From a checkpoint of a small image diffusion model: layers 8.
Rows from block 4 of a small image diffusion model, named by matrix and row number. Rows with one number belong to one neuron. Each number is 200 + 20 x the weight over its row's rms, rounded and kept within 0 to 999. All counts start at 0. After the name is the row's rms in percent of the matrix's.
Before each neuron's rows are labels from the 100 images, of 14848 (inputs lightly noised), where the neuron reaches its highest value: "colour at peak" is the nearest of a few named colours to the mean colour under the peak. Only what is clearly more common there than usual is listed. The data: single printed letters, digits and signs in grey, bent and noisy.
# fc1: MLP up (model.blocks.4.mlp.fc1.weight, 1920x320), inputs 214-319
# fc2: MLP down (model.blocks.4.mlp.fc2.weight, 320x1920, transposed), outputs 214-319

colour at peak: white
fc1.399,104,207,217,213,203,202,205,196,217,196,181,189,204,192,224,198,233,230,198,187,164,241,199,155,207,179,208,211,214,225,179,193,208,229,199,183,199,195,189,193,189,208,208,196,199,198,204,197,205,194,221,186,233,263,205,190,213,202,208,227,137,197,180,209,215,235,174,215,188,206,196,227,241,185,207,171,161,184,201,226,190,194,198,201,232,191,195,219,196,178,193,192,199,217,210,203,207,204,186,205,193,206,194,187,182,186,218
fc2.399,108,162,187,178,183,143,197,212,211,206,186,211,199,204,209,199,205,233,189,199,179,195,190,237,205,191,186,189,214,206,202,185,206,233,198,204,202,207,211,201,238,222,190,188,202,205,184,207,214,194,184,230,202,218,185,195,219,182,221,182,224,200,140,193,209,202,227,219,189,204,225,215,210,179,191,212,179,181,175,192,206,211,203,217,237,168,189,206,177,208,207,184,198,197,163,215,190,205,194,209,197,187,206,215,197,239,200

colour at peak: white
fc1.38,094,200,194,199,166,214,204,216,183,193,186,201,193,209,208,198,216,278,214,181,175,225,227,185,209,176,214,199,183,202,201,202,198,243,198,197,170,193,203,176,194,197,214,212,194,185,183,215,205,198,207,198,184,204,198,203,199,195,200,196,191,209,192,199,234,176,160,206,197,190,192,197,251,210,198,167,191,211,186,196,202,182,188,194,144,193,227,218,204,228,173,198,260,206,209,189,216,188,150,110,187,219,219,225,182,235,231
fc2.38,077,196,194,210,193,222,208,219,186,202,180,190,202,186,178,209,188,196,219,220,192,169,202,174,220,196,221,180,247,206,205,205,196,159,218,172,188,205,171,189,202,202,203,225,200,233,202,197,162,201,183,212,183,209,196,177,197,184,229,200,205,187,204,201,194,140,213,203,188,188,205,181,180,198,213,224,190,221,184,209,191,219,197,194,168,196,185,231,189,179,208,228,235,173,167,204,192,188,204,272,195,187,198,208,228,205,194

colour at peak: grey
fc1.428,095,178,215,220,173,252,174,213,207,200,175,192,217,205,174,186,195,247,190,200,170,154,216,189,247,232,182,211,188,187,224,195,189,202,189,168,180,199,205,210,168,194,205,177,186,186,171,213,182,185,188,210,168,220,213,191,187,246,194,206,211,194,204,200,215,202,205,210,228,209,203,174,181,195,200,199,207,192,178,228,187,200,200,219,219,229,201,151,192,230,180,187,194,181,224,211,176,188,209,224,194,176,196,248,155,204,191
fc2.428,108,187,169,197,167,201,214,226,195,196,200,197,196,172,168,202,183,163,201,204,205,167,173,211,191,225,181,168,239,205,189,207,204,222,191,188,195,199,237,187,180,151,211,208,205,223,173,211,197,194,190,226,223,217,189,222,202,176,204,198,198,197,217,211,205,189,172,206,250,199,169,230,223,208,181,240,205,165,190,212,209,205,210,205,206,176,214,181,185,189,191,180,148,203,207,202,186,194,226,175,188,150,253,243,206,221,182

colour at peak: black
fc1.12,088,203,219,188,210,206,178,197,220,195,194,181,243,191,203,198,202,214,168,194,233,189,178,214,200,197,209,264,222,160,156,220,213,194,218,198,194,170,237,228,208,188,173,246,203,210,189,194,225,174,175,205,245,226,195,214,194,227,222,192,197,184,209,194,241,232,148,188,197,224,214,195,222,205,186,224,183,189,196,187,195,154,208,204,234,217,207,226,232,230,201,220,183,202,216,179,180,198,186,207,203,168,190,167,207,194,172
fc2.12,098,221,227,195,222,224,200,192,206,208,223,215,210,165,164,222,235,195,216,205,213,211,198,210,185,163,196,203,208,206,159,207,201,214,211,195,194,204,235,196,225,227,198,206,197,167,178,174,215,157,207,207,230,221,190,229,216,225,224,205,206,173,215,198,180,180,230,211,225,207,222,235,244,206,232,202,159,179,185,229,219,215,199,215,238,177,194,217,207,212,209,184,218,226,229,208,180,197,194,207,205,209,188,200,209,159,220

colour at peak: white
fc1.2,087,146,188,180,194,229,218,202,238,165,217,188,180,195,210,193,226,193,214,169,185,195,174,204,200,195,224,190,204,239,161,171,212,193,224,210,185,193,191,182,194,212,190,225,191,194,170,210,153,211,183,192,171,212,191,212,220,178,243,225,221,220,158,199,210,200,201,221,199,214,230,163,201,192,209,199,220,197,196,211,222,212,216,204,233,197,189,175,199,186,215,230,195,169,218,205,207,179,203,223,179,214,169,239,166,229,222
fc2.2,082,250,200,251,212,178,209,243,205,199,184,213,211,178,142,184,160,208,202,179,197,174,183,188,201,209,182,192,235,196,201,183,220,207,212,187,205,180,200,207,194,206,218,223,202,231,198,196,205,203,186,206,178,210,209,182,204,197,206,200,154,203,216,198,218,211,202,248,216,184,216,211,203,177,180,190,205,193,203,246,209,213,207,214,229,158,180,194,184,194,195,211,191,241,191,223,193,190,187,201,203,245,190,203,189,181,234

colour at peak: grey
fc1.312,090,194,214,209,219,125,208,195,256,184,194,224,192,191,196,167,183,168,207,200,189,187,219,218,200,180,197,206,168,207,202,195,178,189,231,190,194,174,246,198,212,218,190,206,196,205,206,215,161,190,204,193,271,180,214,176,238,207,212,198,210,221,183,208,219,239,224,241,182,183,220,180,212,194,165,225,221,181,213,193,196,202,190,191,156,206,214,199,183,212,216,207,228,191,241,198,199,211,177,229,187,205,170,175,157,180,205
fc2.312,092,203,189,181,179,272,210,219,205,216,202,186,204,192,161,206,200,183,209,200,219,139,233,193,200,188,192,183,203,209,213,201,206,209,210,207,192,201,205,220,201,202,213,222,217,201,234,189,221,197,206,192,175,220,208,202,186,212,200,198,214,192,218,195,200,218,250,247,186,212,189,215,201,192,194,170,189,203,182,233,178,205,192,198,176,199,207,179,126,200,188,211,216,210,146,176,171,187,198,180,195,232,212,198,149,228,205

colour at peak: black
fc1.339,093,194,202,214,243,139,166,193,212,175,182,199,224,223,221,217,217,179,200,193,167,156,208,230,211,187,198,239,216,179,202,190,207,200,170,177,208,198,166,225,191,190,215,194,210,187,208,227,209,186,199,191,221,174,218,184,230,184,206,188,249,197,190,217,187,189,197,188,168,219,238,211,175,204,211,212,166,191,180,178,224,224,210,215,197,224,206,225,182,218,184,209,220,208,223,201,177,185,218,199,195,213,191,169,190,201,174
fc2.339,077,251,190,193,200,230,206,215,216,211,187,216,202,199,205,192,178,194,194,188,188,160,205,224,176,211,205,196,226,196,186,213,199,182,204,183,147,183,154,174,226,181,197,209,198,217,197,188,239,188,208,225,225,173,208,215,201,221,185,198,159,205,223,201,183,157,237,175,190,197,210,207,215,192,194,185,204,193,188,206,202,209,200,190,215,202,187,207,199,172,199,190,235,197,128,203,172,209,212,205,187,219,202,215,203,184,196

colour at peak: white
fc1.631,097,193,219,194,215,226,192,172,212,156,214,198,244,192,200,187,265,197,207,183,238,152,220,191,199,219,237,176,183,247,186,201,198,198,206,195,186,225,173,168,197,193,204,237,187,176,197,206,156,206,184,236,211,189,207,212,206,200,209,219,180,223,182,202,234,163,146,221,202,221,223,253,217,186,198,206,183,223,185,216,202,213,197,228,211,173,198,201,187,177,214,208,225,191,212,174,216,207,195,196,169,216,208,188,174,197,212
fc2.631,105,180,197,176,144,187,182,195,250,226,191,206,180,209,208,208,208,226,187,199,178,201,227,212,217,216,193,197,169,212,209,202,186,228,183,197,225,208,209,192,206,231,172,186,180,202,198,222,186,203,206,214,164,174,207,187,194,167,191,215,189,205,165,206,203,205,196,169,208,209,199,193,216,174,194,165,219,217,175,163,206,220,191,179,143,165,188,217,206,198,180,202,209,203,202,190,179,191,227,202,186,184,223,187,224,224,220

colour at peak: white
fc1.20,090,177,207,241,211,191,173,194,169,185,219,214,220,216,189,198,179,183,188,200,201,179,202,158,246,208,207,173,172,229,185,163,177,215,188,201,194,223,197,179,192,163,222,183,202,203,173,234,188,221,183,213,242,206,194,210,187,162,254,256,214,196,242,184,194,216,211,250,181,227,194,226,186,217,208,175,197,222,214,205,196,211,152,237,203,162,197,213,198,192,192,197,194,217,184,192,184,209,194,214,178,185,191,175,210,207,170
fc2.20,094,185,210,169,233,207,181,212,194,174,210,195,202,227,158,201,234,181,227,209,211,187,199,165,181,227,183,207,166,198,209,212,199,197,191,206,220,201,226,200,177,182,239,164,202,217,180,167,234,189,170,214,179,219,196,207,194,221,194,166,191,195,186,195,209,201,196,223,202,211,235,174,240,200,199,166,173,206,187,236,209,179,205,193,209,199,218,187,201,211,202,222,221,205,166,203,179,205,186,208,196,196,219,178,205,193,182

colour at peak: black
fc1.477,089,220,222,222,236,198,171,233,226,173,195,201,221,195,200,185,218,198,199,191,224,162,206,203,209,230,214,214,218,230,207,190,193,205,213,188,201,212,190,228,193,193,201,187,205,176,214,217,165,196,149,181,185,161,207,205,214,192,195,202,240,221,212,215,198,168,225,172,179,211,241,219,188,221,203,239,179,229,202,216,212,219,204,228,190,214,209,186,198,158,209,203,211,174,200,203,181,220,187,202,188,207,166,186,167,192,155
fc2.477,085,181,199,173,168,212,189,193,191,206,219,208,209,203,214,204,200,197,184,208,195,185,229,219,198,164,169,199,192,205,196,204,189,208,215,224,202,211,179,206,184,209,143,161,206,223,212,205,230,204,166,220,176,217,213,205,199,226,205,191,204,207,231,186,196,239,230,195,195,198,208,218,209,190,193,173,197,207,193,230,202,203,208,196,227,213,209,185,175,227,201,201,177,214,180,211,154,184,173,191,188,237,227,190,210,246,198

colour at peak: grey
fc1.338,102,164,256,173,217,240,182,209,243,181,221,181,218,180,218,145,223,215,196,208,195,219,190,190,179,187,196,196,223,218,208,234,245,213,234,207,179,236,195,205,218,175,213,193,192,196,170,174,188,195,215,176,195,213,208,195,178,217,193,197,166,223,193,200,202,215,232,191,181,172,222,185,208,185,196,169,184,205,224,210,207,191,160,205,189,214,214,177,195,196,215,203,200,199,217,163,225,191,200,193,134,149,205,202,179,220,222
fc2.338,095,219,161,231,223,168,188,231,212,204,246,167,201,190,211,222,228,198,210,203,219,239,181,193,247,234,211,218,190,184,193,191,196,206,183,192,171,195,182,211,210,196,219,198,179,212,193,250,236,208,213,187,205,184,199,162,189,205,213,184,214,184,223,202,211,197,217,186,185,214,205,192,212,198,235,217,208,187,200,178,213,218,198,197,188,185,187,195,184,212,196,174,212,163,234,197,254,230,191,214,194,208,185,226,196,172,218